{"model": "masked image model", "encoder_norm_position": "pre", "encoder_parallel_block": false, "encoder_layers": 12, "encoder_width": 320, "optimizer": "adamw", "lr_schedule": "cosine"}
Rows from block 3 of the encoder of a small masked image model, named by matrix and row number. Rows with one number belong to one neuron. Each number is 500 + 40 x the weight over its row's rms, rounded and kept within 0 to 999. All counts start at 0. Numbers have three digits each.
After each neuron's rows are labels from the 100 images, of 14848, where the neuron reaches its highest value: "lies over" is the class under the peak; "patch colour" is the nearest of a few named colours to the mean colour under the peak. Only what is clearly more common there than usual is listed. The data: cartoon faces.
# fc1: MLP up (encoder.blocks.3.mlp.fc1.weight, 1280x320), inputs 0-106
# fc2: MLP down (encoder.blocks.3.mlp.fc2.weight, 320x1280, transposed), outputs 0-106

fc1.130:437445520493392536539443498472459543524452527493483562541532499464502476515568468497533534532491537522503465546488431500485479518453448468451507422403488434530498515509475564496460511523428516477446520530516427465514453487501458435455534542528541471462532508582527519510446465509469490517483466506482531534473462445526514
fc2.130:420646525464524515437502461495471528487501474429532435504543592522465484490508496505487474547490533508451451494505462560509523513489488547466463564500573512533549555543553542443439469506551565531432497447500495484520543500465561471511549540477498505465490474502498532540515512480512560547490468515581560470501506486510522
lies over: clothes
patch colour: brown

fc1.524:490455531464548510489541537449496507454510511528550549459531466585494518459474365482557557493507534479502510537523535490523489522507555480491524595562523504456494498530492481492565535514471562560461507533573443494510422491622484489447485512552493490464471553473444496491561507503485443476431516404541455485476463470465519
fc2.524:519438512573484494547437455598464478435507505498424516484492473560498506497459444529501439504481491490523560509492513432532425520435500571484497513470538520492497482553520505496516452523472528452435516435525568514540551490520476499521448410440513500547513487466539467451475567523483487495510434543470522527472555560534496
lies over: skin
patch colour: pink

fc1.690:465520548505462439452533595477566520593525508530470490492506449564576505532528518512494538555467459544457507541544559493485476611413432511493503490491486489480516424474498477459514483498468515543500477491516380475484464473491484514479555506522488498487516543526527483530522455504506511539493461514487450531511533533462446
fc2.690:502554393508523520435535483468549545445528536511438515500521486497459482512419598538461409545430558490529577519491511443553526525558535561513423525503536500552530537458536497507415440476500517505489490506512507521493539501479524485489451518557507486540524515492491526504597551494467489463463453474542533452448550469497495
lies over: hair
patch colour: purple

fc1.512:566523494510465505543469559577571586501477427463549490522482534486538496461466424465488532444438539495545519533482448585452476480494492500475519535466506498454532553487522491514481539513473497490470498418471543493544423553517488438456494555491488501406580529528442504543514532493500407546495530498511550469547444584519513
fc2.512:566456475593508511494560473464565481469506458503511382497455534504486516497513431490432462507574500508539518543510539529548484567455445586526506558507489484527521474539511455517465538555505412455461498506520540454555479508514488531468526502503455467426506439511520553571517520501488464517551545568489462470525496496469460
lies over: hair
patch colour: brown

fc1.176:501473506545481541451463505459567444517470466529481537421566459478495437589449549466516497482468447491478581540460474483496486529530442457380470482448489456503492445554507544456454450462475585559508530448536490536526522529497461523479510513515548397500422466513454472498508538482487508456499423516411485524512484556447471
fc2.176:478484470523538524494522462523479450510513488478504464489510470486469497447463546508512453467590428521523542509511513373519483471509414554511478508506491519521583528503567448495511501476466491458493508478532483529459441486444490526524515462503557516519490464500450529565482538521535538532437553557489452543587433526502537
lies over: eye
patch colour: grey

fc1.667:505499421543464491559548415441486443519523509464492399424547526538462515542482536539503457609538521488529468525500457503540594506529460462508484430473464461556475487516448461430442433485498443497480491517512484572480554538500519515492492538464524469526547507529539519495504514430594504545471482498489430537532462520484511
fc2.667:475530574482521546555509518564464559467508522481448534495536503563565522502507428489501571483571557481471501487490533503445479532452495473549546466489522539499580538534527583491423499485510549501480533487559451473529485474536508540584510460517518416497542435541444500477509487497502521479517408450478459471515457562511530
lies over: eye
patch colour: grey

fc1.458:490441525506492519526591572459535518492514440501548536487529573565514563576571371479492490503522480490488482500493446490425575487509542493525500467545492537509537396490399486461482495546451548514488514447496462521520452610514540504471476488477494468535557494555461509557549558421551502491408429476473525484503482532450506
fc2.458:427505460500474527624503449465465470554499463482534463510520493501488570507524527529510497452506569516544426469485629389502436485405451472466544549513528454465503564518499486470527447526533430464484513539469532475486481484504521530540526559500518505511469432540535504488545420522458446426537515551546456487560491498517539
lies over: glasses
patch colour: black

fc1.529:477475503480524514358477494498482520438455519508532526506500435453490535497475542520538436496487451534493444528481409533538536547550556444568502475526429455554423480467506554519499531473514522542534528496547435488506468481484505526481501514503512506536486541476493521536491453545485511491550546549386484475503471505472489
fc2.529:476551480487460435493487499535451478518484462499413481477480519538489521496518512489440527539561556540475567458459525491488599471558419599512483581470496432485589467530490513510378495478538500526444513441507515453517527564469483493542446468493512513491493522496490527542494477506499491496388473484526507524554493497507516
lies over: hair
patch colour: pink

fc1.474:475495531476505446465437502474534566499494525512488554504491566471524443490480521554486473548408494476520501481548510522440487538527527484498484433495499440497475543462498507465513465512421563531510486482496431523461472463538433448489500646512562461537511558491406539556478464494568461571509520476502542496458475461509465
fc2.474:478555450462470480421480451498465537502490495516476511514489566443517508386512506465493450486473485497529491457491535527464502521497500522580437581553518525498537387568577521535446517522509490449486510458454546458442463457491521495495546386451496543489464492548514528469437481542495545562511485534555539524506518590505584
lies over: clothes; hair
patch colour: brown

fc1.246:605574466546459465452468537534513527508480502540445535480535471495528459459543474474532422448509403512526577536522532472496467512500450540428552511486518454467524433447527515499521454509521486507512510466517533558567464480599479486474495463505504465439511466439448481516501523499507518495500561531490444564563469452456513
fc2.246:467457527453551531442579533467473465568503514414509495511534512501473470526458521520489440509511553486462465486490526559463567537530553497522477522592452454531490466498471481489559515504532515563411501536478458506430457561526478543434507555491522510540464510545519459495514495514526453444525534544487541477484499497540401
lies over: eye
patch colour: grey

fc1.572:498464491581453503514587534450430500561499468535489490368555507490562479555431480477480471463539449541480528469528504487488447583478470478444548454513516443447521495488503537469475432475451545514501511525457461520499423479509472514490482478522521469530558486541432496510556544514515527534523525528447458494550490512389516
fc2.572:560519517412530461482463584481498419490487536474505479536558468464478507469475480527541494520461542462486491501506506501447464455519498510505538493508493484520483510496417529436580513485474440453500497541561517514498530505493482481493542557497503526461494486474504468479531428533493467516465558563532491525553511518491483
lies over: skin
patch colour: grey

fc1.434:543449441517482560508492537467517536539528537450590512500507456534510495555479439512504510498514525503423543489532470507530458564438482460474546494461512475503444488471473539527465517510453478571521494493459480549532392496504397431491536548477553479493482434579437476554541499521471479532544488505500490431500516503522515
fc2.434:525515531503492524435469492428531504477497571505457457506530504557492577482565489518522582489517428520498502528477456377500532496468475476500474564570472469555504412512522481508550468456556465485520497478586537450519500417525530536472602474486473450475489421503512474474394559517506493492503540451505451489489480462559503
lies over: backdrop
patch colour: pink

fc1.423:535465493498496546558519464516472466452531477454571554479497500460504465511500481511470483542489504464536574495528432495464488479588454491595524421521529470557522526549476536472526535450493530474389502510570494482581554482465443449465517513483491452441517504486502531452363460485472418566440461510458553536492444442462510
fc2.423:512502446516499501473371485510508516492488454550468526497436572432501485443458531505509529502481554485601521471514544510499442445483603539435532506453449513464567560500511536527488562512477529454528481538442501472423414545560493417519511514441481484473554520491508488519581460457475477450499405498491451498454532508489470
lies over: hair
patch colour: yellow

fc1.553:537526502422492509568518528566520495536492440482535507385486508538536489549461457537443474449455522406571579463534452542441475496442429568488516515516539429462517518467504510479560490482501471497531415507507500584482502520523462519437496557456495465448433505514486444473471543506468458527440541517492501551518456473474529
fc2.553:512489459494510441486538584535481601533489494440499500525515580527474493540493586440475486507565496454572502487467479550421507530508404542508516547506546430611487498486564463483502444539490485517494515538524487413474479486438501467527490564535533432473514521508523455524514448486504563517454577526459451513472535499520503
lies over: clothes; hair
patch colour: white

fc1.551:589506458432427520535535554500411511524545488521538406537476478507529457520520535480498507407551437513568522623487487472488513487544498485518528488476487497491469507511423492481549502459488563544442555516476506520540474545470526487484471460479487482519439451404545409518565546399470488488440454493562567546467440474469442
fc2.551:517484511474550545448579478595506551525512608491500477492539505582472588497460450505508526420514473463493524537478475487517557503474471486503441504479491451526521427567565553523565523421525561479540483549517525469464387445509438528469553462414492483504476481491495476532494583488451561480503530449548512517463496484455505
lies over: backdrop
patch colour: brown

fc1.445:473534500519505431559495461432569545440531539520489509474491460527488596513526467574474503489499441467470481522522539442453473483522492503551536473463464492475493519470443454492446528496565434484517454539497448482607481492448491486435459503449513466464505508490515554491442515449505499511533453543532457531521485541537545
fc2.445:498494484501509484494568612524422495592517487478529518486471490537541486521474471494450543457531524497509469492522589510475510518537541516460522506497495472459576475590490537555466475512460426528497499582534471407476496446498516487536472518591519488514524543545445508514559495489508519462467518454526490542491427501512465
lies over: glasses
patch colour: grey

fc1.590:472504533509489424460484506514551549484534512505471468505568535522482462520465495518497539512558439458462477525491434459480539511464472446574473503475468466551558457489563487454487431504553409487416516428516487511555527533561501495491547522475535408462561476463445446562483487471569483487458459438550425529556537477538487
fc2.590:489428583503457484479515520479466460435527435534423453507500486511513438507512461524461467459527445480480554529483432562495490494543477459490467501506488495514526522598555486519488458446477499512458496478550480460535527468505500571550476485518518511421439510539504482539512524530503571458444484515537504453524423538516584
lies over: glasses
patch colour: brown

fc1.104:636488503531465534409450522564554477433482524498498530499535564499507451503532490491530478502444506471516511550520457535495470484534501515485500492504500439539508503407511498458473486500495508492467484433618497519573499468554447529492553457416494457427513462510477476491424509500509448478450425474425514526482490486519510
fc2.104:554489521542465527464454579542543508559486439571438489512486513524537556437469522477519468478539515553497526482486493524522556437453448490474481428555560514475516450478469440548492478541507524503510517466497504480466450497553571480550580475612502507473553452479500480557531453494504514451538469540447502515591517482489550
lies over: glasses
patch colour: brown

fc1.36:495469560451547491493424451534531469494520456543482539482506399477542537502497503493524478556386538464501550542467434509503532534494576548505386568473483421520507508490442464511546515435460507530447494501485524537492612475524473472503540544474494484470441546503543518518454501515476487483488516425495480515417494488502451
fc2.36:497560419494515467522496587514506505426508499545395510489505481427491457480512419548501521498567495461568535492502553469473498499434469417495571444463569476542503588537556552554552490512499414456506475586510532474466478464513411517470489464474474472506468518457489464463554483479539489498494512560449463496588540466536570
lies over: hair
patch colour: pink

fc1.41:461497483496563484585459460534543492487529478517481484468603557525452497535472493486534462563416434445441507531467483504465526472489509439461483503418437469487509467524487509410448493477521433454499514452517474526517490548513544510446560495501504420430512451468532475497533492419539504513482517531500463499568461477534541
fc2.41:503481444523463534467557564479523534433508515495480439554464530488495457422508482566499540517501528504498421501512499549413493545532542477518485462495518526536501475475565500564437496425537529523512504444487458499509529557466525496475464461507549546527487519546402458470545540492477512537382516427502553496469502498499515
lies over: glasses
patch colour: brown

fc1.262:530480439445471547485486554571541494430493458477469473495542464506553502541466492503465514555512570542498454548513492548479543541446508584539483459525530453526502520494487494479571456424509551623529469532487420478484503523485466506529581616482495476475500555530485527513520585523510436456508482534465524504496515496499518
fc2.262:512497483482523520510528478480524541525508548505495473516458520514476508496493504553532486504431552455561540504527506484497583477541495481527526449513486475555479485550467430483432483472552474436591482460491504453447496481453557494513528445531529536504492565505552498467487532489504495492546476466553526472410490490503494
lies over: clothes; hair
patch colour: black

fc1.687:450506522531520517465493508502486552542513516456586659527475504504527531551480516541500457500484457461488503562517473487512562512489457446559483471485496522545513481466455531513529506443527457564447482480532462541574444503478520436466475521482530523458465554549467476537540489510489482474473471437502510518496492439472469
fc2.687:552519518482543511441476543468538419430526489460470505535427496575488576467497488463525490520432448528493490529455482466446467526469485513484532479519445493483549486473470550555592564492503525429458478491525494503525498500502561488518550486518509576492481430468567513505511519520419499518492545494509495514542417425517519
lies over: backdrop
patch colour: pink

fc1.5:557428552480539485463484479527495467496500490471562548456505497526533500530537486474501459465463525471457497496478413493565507525542494519483515552525459433488469465484463511480459542482490490517471503420464503528497465557457439500469452513515479471520463529516466529535471575465522460536414517471443499458527399567505451
fc2.5:456484517594526472533537431484509446493504500542421444484478530503522512503543452564597475496537543486405523504500589481504428432474516484420507536496578548506538506521486455521470551553532466451457487504462485502422497433539572517508543448484502628399481454486476525448437462505452471469563456439522476480413482569507528
lies over: clothes
patch colour: white; pink

fc1.497:524481497530470525558447468503453517518514496489481479501476401484516515505465416508525465471530496491512540551518438486549459472411502511526521436456542471489496499506512522512467473502406477470449473568473413554539398485552459483498531498512554476432487490507516478568482469537488518554559545535488543448556518431481513
fc2.497:506412544448550480466519522453494471443526454479548563516500504479542575423540497487515561511527474583478490497511540504519484492414511425528487460542456554461576519487529469501561517517478574475566512426536475509442558414497517508466527474482486471549501479502512498490425510543519530483501514470455510501508528522523512
lies over: backdrop
patch colour: pink

fc1.335:476476478483410552537548528500553509477495577396521455513499495434484539552542505512515468505479508556485467539486502494560546551502544494456464447448471478505473538479519569510516464500454463501425497530433401502483465498479472474484485505530540506466551543507529469544487521517481525521487527619481441489480490499521528
fc2.335:479558456470546499485448492456470486451514498451537456529515519539432485533469573529451545532469568518456445489497462469500492475480490562422540583530550455507577616507521456437463533483564536528523476524524464436497491527504498497598514520441518558524512424491513448526522478521440468466476532470503476534491500507531534
lies over: clothes
patch colour: brown

fc1.100:521465460503508482491503511505493500520500490494461522454515532545489545480502505477534470469506515505508470541571491464449514495508459618534545514522443417555498539458484409468498447462552496518443506557546443529497483504459472417548476502481557453417474520521434582523490504489585471455405534446563428550490450407478527
fc2.100:533564523467474482456493515476477504480520461507499479452452561503465456502513544504430478479499529530477534485540494447496526544520526505513545487521516503498503408540548388534564508475407394426540489440451477584496560522486515502510491463462479529527527564489580539525471539446580549502509594486520427471465510530476480
lies over: clothes
patch colour: red

fc1.758:488495465507483515476547553537511530485513525491560423508472464546520480538490454525507456539490500536433487523511483471481509505484503471540452455499501512573525505427456526526508477493487520577450496461475412555427489480436525464509504545514553493458423496495520474630481508453490432488466522486479448539497459458477516
fc2.758:487456444553416552508511473408503464481496482535519433520496508545453549535481529554501451528555496496507451513490465449609457520455498510412459446530490440467508496448504463512481527480471505477490460453550520475578540530495541544455471540482522548523516487470536482529537480507418542490608542614449469520451525499502570
lies over: backdrop
patch colour: pink

fc1.25:490491500517501515510525467525473547526515477484520447534479516507536442493500502532511497491516448497503491586518530508464513534447483492511482405378521511547482448502491484516511511445524514587462475524554465558555484598475515439472530529506562508450452508518468444592487535448520510528490414463469490485574485440508456
fc2.25:510526522497521498435517535539515492556496474514479486515485598530511545480535437425493496519454509479450515504488457485518504452481527517487519523635438474453514458500470461519468545463475479433471492479456522532543478551548579491538479453514436631499501496411554503464531536496468524507486461524511505503494454502488526
lies over: backdrop
patch colour: black

fc1.443:520487535489479564463533563528501462513468433442565462531495481506499488508524501504457537492471524563490459655473473465520591530484488451528454431464411492540452469458446537527527506453498546487466548471447448516440529501468511526550528478551511512511451441484490442549496545464526506481455513515441471504519459439526467
fc2.443:544484410475456454509471508547552461454488547484469499523492504470461482513552616435485392533523540540556474488493509488539433550468518508542453554555449475525494546472561476508491499499544451492533501472533503450476467507498472452550507510540530553543551524431497527474536463491498499556471530488519431580495565540548502
lies over: glasses
patch colour: brown

fc1.46:555527461524517468491536497517531522589542495468513497498491497516578522539533443517510469458552542510492443555555493541556504537507457475510562458456424510541405518471520449486500565515520516513508502541513472471526435529530458444498526520503478510579482514499519490548474547482509518515540483531501481460500493527414460
fc2.46:427516534508437442526485547415489475588497509471485484518471536477518463505494444514459508431516609512461498384534575534505480488444486584479524526490445509479580466492418457474463396578541471525470547478487526571468556459495535500479478466513480458388467476462442544485514493497504520591504516469527461516472509494490410
lies over: hair
patch colour: purple

fc1.193:468522478497411492489451504501508579488521530463458555493527528513513458526475531592573469493552499425587457493561449501508523519501475471425568507452542443508451499454532515481512520513521488521533491449505528520488461540514351443472507574563615467538458470539462497541518476435575435509445542492490515500513516465525549
fc2.193:461499487482536473367598495549486538547477570546475469463527617442461501496536577476479541503480603512515415496507574545458520565479479513416494578501501505569488539521555456486435481509532453547534500454476482519472473475543602498508489476480481614492511542478523526461529506528511545525467522423540407528448574519501515
lies over: clothes
patch colour: grey

fc1.496:433485546466486535494502527440491636496535467488482510504495499430537519517505511532529478512500457513440493487538484496462465601397549503498529400393454481504544512477491463517550412502372519500517508450448493528551423555506449451463494515438546495472502483544464536536471469526517460568534475585503500506544508509448518
fc2.496:507519513500491557460483547540485429594500484545573520474511496510485522468617457518439508495465477498545505521515559498537514479499506461529485532540522508502532432523497537520481514478559469510519488487562564539535432418474496492499515426510455535474421533528552476425531550475475548383490513441421471492392553517497451
lies over: backdrop
patch colour: brown

fc1.260:470508513545497490516471520440474461534491446520508499334515497558579507611492503495423465472522493427501562469515457455503579544473439510493485475473534464468526489520502554450467478505504509490512494395551524521534460465533392571474513485409535429524465462539463466529574510518535481466478470534424560554530487517398501
fc2.260:464529426468490465603483545501600505463503583461497457453514537521525535524503512518462476478493495478552437452498460494494472462455507518500531546469533507562495566465466452472501428511532458497493494567445530540478527493561505500457456534575493576509525545488514504454516458496414453550443527505491521491412538516506429
lies over: eye
patch colour: grey

fc1.510:527537482532530473536520476492471466511487461509515514360560474521461450530508472498426483511480537453463560556493548506495458527441470510497523511437487476511488463558531396461536476414555514537459480506559477469463562503539513509494509522513514426504420526460493486509545534454479519426447541478451468491499472437472519
fc2.510:466477511528506580454486518501422446482491419501451426462482493484461465525548585479479471517529517498469494509537508456535492539563521510392483458560499533450478506542500479495464434468461506534505476538530525470503484447534511510518508549563491579470462451489512503512512446470505545448510530589470518496503488524447516
lies over: eye; skin
patch colour: pink

fc1.98:559556453474511491446507498509504593451485484520467567465511547516524489509489490491568504458469523452533496504509415502455548444503414610511545460560515418593431498448516416499453471422542513450462474549488455542541497528507473455536549542446551478453490518520477519489474532491503520524476583507514499466521421437528513
fc2.98:513505520447518534442508456541413519553524423509482524509528612447463512548558499475513511463540508482553499457471520500554512541427482510523523518513487516505487428533543412528546453471470461414505504422453450511433478568526520539439515480464527568498516495495548474527468528490544580511498534565491450500493524475502499
lies over: clothes
patch colour: yellow; green

fc1.469:464529522538435474534523448490502534510538478461533496525496545487506503542489473521537484497496426470473502539509509481514549507475490481445542534513493505431526437480408570498448502573456477532427483396493464513541463546465510487512488493538534501554495505541473479575520485408529486554347472491480505485481477595509480
fc2.469:501489503536454480536558541490472522522516492543475491503469463522503536499458530546441471465489526492457513512531539483414472448490445422513558402551465501514549456520483546524447505473532464452510490484541499475450529439539465474586468446555555480554450492482444525529503506539497626487474439580516476551523481503511520
lies over: glasses
patch colour: brown

fc1.81:600497494499473537457562484534488438500496467512515436520506483552504514524519384495513492513429528492448506551522523509505541507513495496460514502445509514417520498508425530496477533544379520543502494449507516509490489600473532498521505474490501498481555463483513438533519606466508539507432483429476524501532462517487482
fc2.81:551555516562475427528473525494520552533501476485463551523504550503494548493404501495544493513485545474480516488503467415518468435423443499469480585454486525510528536546542492556416507441573529446461507532520467525526503504499478502576489552568489467438494451527474502516503475547456509499496385637581483537536482458530483
lies over: skin
patch colour: grey

fc1.219:477519468497447580628494520466532477583497497438522411485510507531488495541489446519392453545549530510505527541551539420512533496478461483508491450412494509516527503540559516512553479516521502549500494514504511536400483509513497439487500548513543485495466513492526454576458532433513519469457461545493449545494486425469444
fc2.219:546456545495460514474488452506419438508493422484466475499485479429541479545504554465514515471524448469473570537507503591505478511536410622421525429558464446520501407513449512494525476466481451476449483481440544461469529515531457509489571507472492504525459430541536502517482479481466497514477521564459542536525488535503508
lies over: eye
patch colour: grey

fc1.20:478404538452541437537533522522593560495505575468536495517451512450541510483553539548521467494448496484544446517538478460432543583479493479564501494547449467603437529405468491518558468499533420509472456454576502494474448475510478446495511568496571505500417514503459514499477432527510473510525550546421516548498453503494536
fc2.20:552516464498420561481460463512419438516492461491492482495499584543452501513440463474458538493559476522477545446497514542545494409529481457420534437480489515406523483576536453525429548495433578495474517583491468473532531504437491539559486432429468524538541470461482503514498605475491563527481449412542515453481531502478503
lies over: hair
patch colour: pink

fc1.38:517529444546491540500537515476495523507500485481544442508473540505531499490515493486526493506433490505451452563480508526514600499506520530514431539503442481586466506456449567508498516522476507541436479566544415528509442532470508445528497509513537512440543488489464488525488531488506507543422484494460436448500436513484481
fc2.38:516461450514472510452519609496506519503510559457520516503449459464495559497546583462538512528442501554529457503518508489418473469438411473489604561549450530528568499484506491526475491446535486454486498442487448439458438453507537552567520482581487585527556464493481500538501408487488490475443512502514485536543489484501454
lies over: backdrop
patch colour: brown

fc1.312:510567489518524545591441490536513389553489438511517406491511532474567439511546455484427515483512475471516525487558529474448439473503440545431525510408560452430545502507531580478550520506496428457484504455523517454450500469487392495453482528529500482489487478520454450511476544455496459536412498523474536538491444531472480
fc2.312:446534453490488460498547466509458596506493499483452581505457469456473539494424621516509408484480472432518497510477508519539506538503520502541562533508533519523512473551470424522484488554540506549529506588557557481522522533505565442500499495530509454529515495445513487470534433554477439491475522494499519537497552439533456
lies over: eye; skin
patch colour: grey

fc1.305:522529504491532431426505631469503483582538484496499415542488523494596501532538476516479552491508508532521480537524486494488478570436516478487508455516435530533431461463466459500510492529448431545568518486505506563507544491530501493495544512458486491557408486511510448557507509504521440544495477486475461478508479539485451
fc2.305:480564457504470413560494431534497546439494563529543597478508508576505514518461568535506443455500554515520533446493459540447506417513461614513549527491538466510476492474498509478434477506526494510494495559547504551471530475449545487501402499557494437501545549564440548470505455466526506511512490458554533474502555399519502
lies over: hair
patch colour: purple

fc1.719:537423543497522497531519519463508500521483537429505459488490456563513532542468517486507540511462486483494463521489481539466566496497558442397525499467465497493404405526422500501515501532500568531496512584436464526482555583552488454499508553479533497585476498463567440492592501495490464531465553545515480517455506421487497
fc2.719:475550489592560455476531498581460448430511532561501475532438512504540451478551440504446470545501546522552519471538525543398465520553486510514406470413498551565576529476589533477463489448532366484472499475507495513460552403466563492515502437472492509443522536548455528506472534475536499526486452535447453456493475503491445
lies over: eye
patch colour: grey

fc1.276:526535478548466435504582600546491431526499468522517448455579504568514592538472455493505509501518434555440530502470427530458502548458460496483435560517448499538529460518469537432575474451536534543492489426504451572430543482531520519507479505510487439515544449550420445557507532491537512467464544489464490545578520538472485
fc2.276:438412501496432487472524483513480513537479494469575502488463488430479431505471456463460492474508515478508471531501524506571552492533511524473557461548559601522455509513504561524442424558503521483409515483436527478476476480471549524505531520516509519477442519468536494409514465487535582491500497469431513449493520504511494
lies over: eye; skin
patch colour: grey

fc1.396:512513457517528495521481483545474536479466495546577480489504536516565529461453554475503433455461468482527477522472476518425548511553545493517471514495466441522500544466458438478589461492506541532471521453528536531510519546459505475508482533492517435486472527524424497532570477417522465436498469441529546584452490392464508
fc2.396:524516524437567502571560534485530546506506549406447536488433538515511491530481572529483456492428543449463533470515578506435489468456449544492530485488506492478574515502474439520489443528563452524507508535482528483444498518476528501572542489536499493457434567411473548483514455482497504461512530465556498516491529479531457
lies over: clothes
patch colour: yellow

fc1.72:480483422497495492415532502541522606497516551464529501506508462463522493502447535479564474556526553507464461572516442544555608493521531534508478452570513482600405464474448514501436464438511474553527453495438475500510434577512447501479507575456527477531476550498465486538569503459546471593541565532445504446478531521496529
fc2.72:476520547476490524522411490489477550585500503469508452508450529495495528493524443512480493530481480447427528576513456488522596488476464527556474507522472510463451500531456471444528552450490509423474481482483433518462545532476500503526461486486554520529442509494550468519435519450573452493495524523493546500519487509498546
lies over: clothes
patch colour: black